A small image VAE, trained from scratch.
Training: soap at rate 0.0032, 5600 steps.
Rows from block 8 of the encoder, named by matrix and row number. Rows with one number belong to one attention dimension. Each number is 128 + 24 x the weight over the matrix's rms, rounded and kept within 0 to 255. All counts start at 0. Numbers have three digits each.
# q: attention query (encoder.blocks.8.attn.q.weight, 96x96), inputs 48-71
# k: attention key (encoder.blocks.8.attn.k.weight, 96x96), inputs 48-71
q.0:036162141134096126136129144178145169107063075134143155144071153130057114
q.1:068085141166092125112118117208154104124118084076125199160065128166056166
q.2:106095122107151154126103116120121128154147131116147103125112118151124118
q.3:179103148117182167127122152102190095125116163129140157089121124096093102
q.4:138139143096126122123145100114133142120110136129124125140144106127120113
q.5:159112102141117136120159104121128124111184088153098093118146123169102133
q.6:113100138108151117136140133158118123149143127147078139127137112144146127
q.7:125125116078144122149117095114110086172146085121158114155194149126121149
q.8:087141102157122126159157093104135133118143176137125101087152105139109078
q.9:090128113136115178106144074093125116178112111129151114069192145124197095
q.10:114111090154112155092134183128128123116070118090145159091089128120151138
q.11:133141116112049123143159096128143141117123135134131106106156142114122084
q.12:162134128103189100126137134146138147137099104075118188198072159115123149
q.13:087127166081163085150094136127123132133081113139090086186098163173093131
q.14:112104165134134115145079125134187125120145126143093138139109103127079113
q.15:127161185118165156138072222125160049101134149123124116126113084110091114
q.16:080139155136097156119137105159188150091123125134151153083094065123084089
q.17:154108113125152176087118144116126130131088110127160142110130145111115157
q.18:091113174141171129166113138167188102137106098122152121197096100141109167
q.19:150130164108129104124136136121159133130158152127150176169151138092134157
q.20:159148136106189095139126105122090137135158087112080115181136166117115149
q.21:155065138166127107102148138156167128061118075097113159128147170117124139
q.22:142104163151126127120144166170147125093066111104142179101084110116108135
q.23:107128130093137110150150105132160185138190124165103099138112141147103149
q.24:113111149135172150161130081144152141163121135128193169144125114119146143
q.25:138137179090167127181119145079128142164164132166092074132161132099161108
q.26:064122111131074142135124123136116159094134082115138072117118148161110108
q.27:161138103136130073112147144145128127106150152102145159103124129123162119
q.28:096101093133123146132125140111149094131122129090155134092141105116132116
q.29:175149103135136141092164154108104118134090123140106141064195150120149101
q.30:084106147072109179146094136089148198141132139175119079089147133150115079
q.31:083128097141109157153169110146172094105143141096136099123128096156104128
q.32:121115122108112125103130099135080157115118125154132165116143117136173139
q.33:116106153087087152129100089145094158142112118090141102184150171102155158
q.34:115130125142116143160131130129174112163143119137110119122119129099115096
q.35:102159116131135096146113149147141126149136119130124103165079110135096127
q.36:136126156128134114141134138138127152129139107123145118139112116148087116
q.37:111135115134137143148138101111153093146154146121111141114146123146144105
q.38:126106114146149141115127142140119096102121166122139121100154119136146147
q.39:129096139111134158101100117150076149132135102158137142124135148128099154
q.40:107138123124172127119144158129136128120120124124119145121083150095144144
q.41:088138112131113121118144158123133144117119149133116134126105182116129127
q.42:128120111141091152135108131132148101139149132097125142149116156121147120
q.43:147119142144131114119124119107115112126151098121121135140113099131150137
q.44:135100137113107173129137105115096104155158118105153137159150151105153117
q.45:155149127118126124168127147107153133145107103168098111161099108137113132
q.46:125117120135141111152131146137141144108101134167135138122116120139127131
q.47:098127112129124118145118151143125150134122136120152105116135136121084124
q.48:118119118143139135125125113121129114155161133141128135132110124147120105
q.49:119158135114104129139111112145147168131127150115161117169140097118150134
q.50:127157146149137073192130142147180127149128139123144116150114088149101099
q.51:123131125120122132115123110124126105138141115101096136129112118139141152
q.52:125139134134097102148108115156133147136123127089123120142158109123122122
q.53:119159140130124114139114157126126145148130158152149132160109123118106104
q.54:149114123142108150139139119133135101122174131109140182091189114156126109
q.55:155137114109120115119120105132117160134108133133132112149117123123123149
q.56:149112121145119156132128127105141095109167141126121145117149114156129103
q.57:117110135077110120115131073166117166148116101119121139117154116128133103
q.58:100095144098082121105110113134110167089141142088142109146153157127166141
q.59:119158110127121114130145138156137133138126140150129138151090117128107125
q.60:112144139142156120131126142093134116138130145149104081114123174117090132
q.61:073124120111107118134141129132111144132111141155135137144145132113137104
q.62:134129110145136123136152147129138116135109126114138133122079107108121131
q.63:137127134137136110108103101125137119140128097133115104132152075189098158
q.64:139127086120101131107121117139082140104129083125121103103150103136118153
q.65:122136117163116140122141190150127127132134104118172110154086110128140150
q.66:148126139106152126184136107113135138131123163137107137168118112077174133
q.67:133104122114094127040116096125079103099136112146099117087139109130116136
q.68:149143105124126102127113143104158099151120150127165143114120119134109109
q.69:117107137186053105095098135172141131151139152099125137115121162138096121
q.70:164115133108102126134102153107094109106109104163058160131153057151136100
q.71:116131145108157130123111102110113118109135113090080065111099125114119133
q.72:193129080116139159132093140114130126114114101140146109129150107121134127
q.73:106168131156119120132109185174155107130135099170111121151141116145157115
q.74:142112164155093097137132154173133161145123187096143151125126132132081116
q.75:145113098143118095112101158161162147153126153138116139149171113129113139
q.76:184133112149129154087109130118139100091104152145177120148131099105121141
q.77:117134143131126107133120103147089148099151104126130096171127136120161130
q.78:158101147099150137182131101122148129137145153129111130144149120128099126
q.79:124155120121148102160141117128119137121115148150133132098128146119111122
q.80:117126162126111119121139123153102133147142098129131136143174131115160116
q.81:109137107132195110159127115108160111154143149123106136104131150109136096
q.82:129122123148084148099077165147127138159142132121158145116112108167130117
q.83:156107135106148142150106129109133098136151174123150106149147125125113113
q.84:144135159103101164109162094139150137131149157130132136120126124094116167
q.85:144125152147091146076112123113099132142152143095175110140114121177141150
q.86:135133105121120089132127123156164105103121159115136112106092088172116113
q.87:158107105117123109187123114135113123132154134150122139164157071137126111
q.88:111123101127129139156134118134135131140136150117134085161099165086130119
q.89:192141138110116130136128126123105134110115162100151124130177120114148129
q.90:136094110131153136128148116114123125134109112102134131137126130104133134
q.91:144121119109185146171118118095132153130107142147126139136136109098100150
q.92:140106125099157110138127093087133112132153105144142109136132104150145145
q.93:134151152062133162145100136121098147100117145139132106142153152101108126
q.94:115138106146102100101120131152123151180131135091160150122137159115093107
q.95:107105188094170110169160147091104163149126132120122142118163221089138141
k.0:059146127092142110146160138106135124079117121142169127121081150125134096
k.1:088084079132124070127126152049165068107150103117141115135132136127121164
k.2:116111115101151100147142138118143122169109135108194110125115148113109152
k.3:130120100151145153108116124127161129081146127139160120185103088123141126
k.4:125110137102120133128147127126110139159091130144106075158138122122138143
k.5:106082096139084147109108119122126123126162084175152157141181113132115097
k.6:132090096101142081081153125135131149198124163120135122080114165106139174
k.7:134146079124146103136093135165142126142150151118131149127133137119102110
k.8:132085137123131136154145092106119111112157125109134126111108166104134153
k.9:168144122156135136159174074136118146156072113105075128087139178096100125
k.10:123165106127140167158143114131145128074133148167156115162111146087124088
k.11:119124114126088147137134122140131144102140115120098110163123162140145091
k.12:156138124122198077113103121153130156157142108108121128157096136118133137
k.13:100085166107124072102141161105108160140163128114134100112091100147103183
k.14:090128117149098123083126141091123143118124147134147101128115102135124140
k.15:132211176121126155093146231148117147142105177153143106134053095091112130
k.16:143170138118143167106169143102122147107074154138140097075082119112103138
k.17:136103127131139146139119127126119125073135117142186092164110150092083133
k.18:107106159135112076133131186134143110112117112111144087135123073149114157
k.19:176127151115138113108092187124133173150128188128116134109124082105123163
k.20:109140121105133083092118160180112122166130072144107143132155096174089119
k.21:152101102152168101147089127144135158151149125137113163138153142115134125
k.22:134119124145104115126198136133144123098087158139098130123126116137133112
k.23:141128147111133113112126150133146166103151123099138116113131115120141114
k.24:169116126128178105148123129113122139139101128115123094122156149141149156
k.25:088136189117116156112096115180115111149123159114105154092107069174112097
k.26:101122142117145138171129137103157118104121127101161137134114154121078080
k.27:149153126116154115127090104139148132137162153127119151152117083132141073
k.28:140138130142125144173144099127136128151100146157164117125096152089110124
k.29:119135117088097155128125112181140134130155099167091164124155133139147086
k.30:103149152136154164141158152118127149125104130110159086104135120155124122
k.31:108129115115104137122163133126157113155130134101133126109117109138126126
k.32:128143111162088129093118117114147132141155140118115158108156133156158102
k.33:095125136133124105180106153136173137137153095153126103133158056179168163
k.34:087138111086156127193140130106129121111096113126134142093127136118110098
k.35:145106111109157125119154118100122151080162075128135134155078130097160107
k.36:118113133112136112147149131082083151098117109130101115152100132127109129
k.37:112157135132133132149137092132145120152113146093129137079153144126156132
k.38:171110130128138144121123128150117119107110168092132142120129150125141139
k.39:133150098165115098111139160118129135131175114155104159128137141131109114
k.40:137135112100151109105126125176111107163086105137124151164123123106091137
k.41:135139120111156113149117169131138101096127111096142131138123126132168124
k.42:127141126118124127158096138137153100159126107107159148156140094141120155
k.43:108117130157113157113126107136144132129155096133139139133093123110145142
k.44:137118154140098103145096112158178131181129122126153129144180093163133141
k.45:120109126120155126143150116096113112108111153164116173146062115064151142
k.46:169106127123154170134128134109108134108112158112133157112092170088134121
k.47:126104106100152122136147147091117147072134106126137117128095121150146122
k.48:140103112125123110143132146097129141101148107129121135108128144116141094
k.49:089104120141125146111109086150146126130122093144136101171120087162179126
k.50:123103138103145221133145116124101117096080131127159094103084158088169130
k.51:109118123127135079139133155106127138148137097109114141155093141124148127
k.52:056093131143107156124114116088151124107155101154129082089117090182119127
k.53:107120119122108165113114136110088147099132148146102142123111143104102104
k.54:146151135164097084135147131145149112166164127118122176118184125160135126
k.55:131120117129125107111122104112113147111176151164136131148127093125147129
k.56:160129131141097136123118104145132129156118163111142132139160152133142133
k.57:073148128119124060143140121107150151147161091146108072098174099188122052
k.58:115155152134110141147095156136154140121134113107154125102150096168167127
k.59:120095112122160067113129121086141123079131108142123141168077145123122104
k.60:160113144120151096104149149118107149089134121117125133143117148112160102
k.61:116118129113140139150113146123153129109115136106141132093168119169172097
k.62:142132115118152141076129109156111119135100108163129114160092139085082131
k.63:142134128146111074118179124105121164085162083128108126162077129146156130
k.64:180127152120115114146140169141113110165145152149164123097127141123190140
k.65:151148129149124106126140133155132152160107114110121085170102113154128147
k.66:134140125134128145155090124125140168095107094160101145166163136138160103
k.67:106109146144128119128167138106113107134131137127161175086063142120123124
k.68:108145106125111099147117132133113141157156152119126145145135091119159111
k.69:137093124143122164138106118096123103164115157098132121151108126108076157
k.70:117171164159110095129122141152136099144126118117115152100135187145158109
k.71:121112144146118121109191128126131069103127136109150168115108141167184146
k.72:125140106142116121136134131136107109164158121124114116162147135132116160
k.73:119131152155089098140133165106102109124101141159111096102142078141108119
k.74:126113114135135106108114113089152124132136169091122120116124106124107151
k.75:154104139136076177121131169132127137143157129115125162125173128133096125
k.76:107130102103131115106097104084109123111169154112127154135100134105162148
k.77:114163151127141128157161146099115120133101151146163121104131127137147124
k.78:133123122146132198133092093126159138120115093160097137123185109135129111
k.79:142149145147135128116127092119114114109159165081111135093129144109189144
k.80:128105139134138096123150151136145099128115109135088095148106131115054128
k.81:113126132120106186136130142133144116068133114123127133138156116129116105
k.82:118112107094127129156128125158127163137125141129127113087096107125095127
k.83:088139062135121127105108119088094111111140137149133150151115077138120111
k.84:126060093156159122122119125102168107101141130132108129102093155133118125
k.85:104124129121158071095150116119095111122161116119104129162070098121117142
k.86:134143140144096154161109129104114134125121145130168122112129134143172141
k.87:157164128147091148114117141185120145141115094141135147095143106137134119
k.88:188137131137147154108154115141160148143128132134124128125122150132146163
k.89:120145123153147140121135114081156106120135151099110149159132152138124132
k.90:079128120153155140136144138104120155132139104116120123150158175125123126
k.91:138151110145128131135125110133133170147136125157138135109149136144087117
k.92:104110154126117077171094137154125141144137113148145142121132132145165139
k.93:126147124132203161135181144117167167139130113152115144125136141135101130
k.94:124117113117166103112084124081121138136139103140133117131127134089065091
k.95:139125135138184151151139094133155132136131121119114112144180132124102144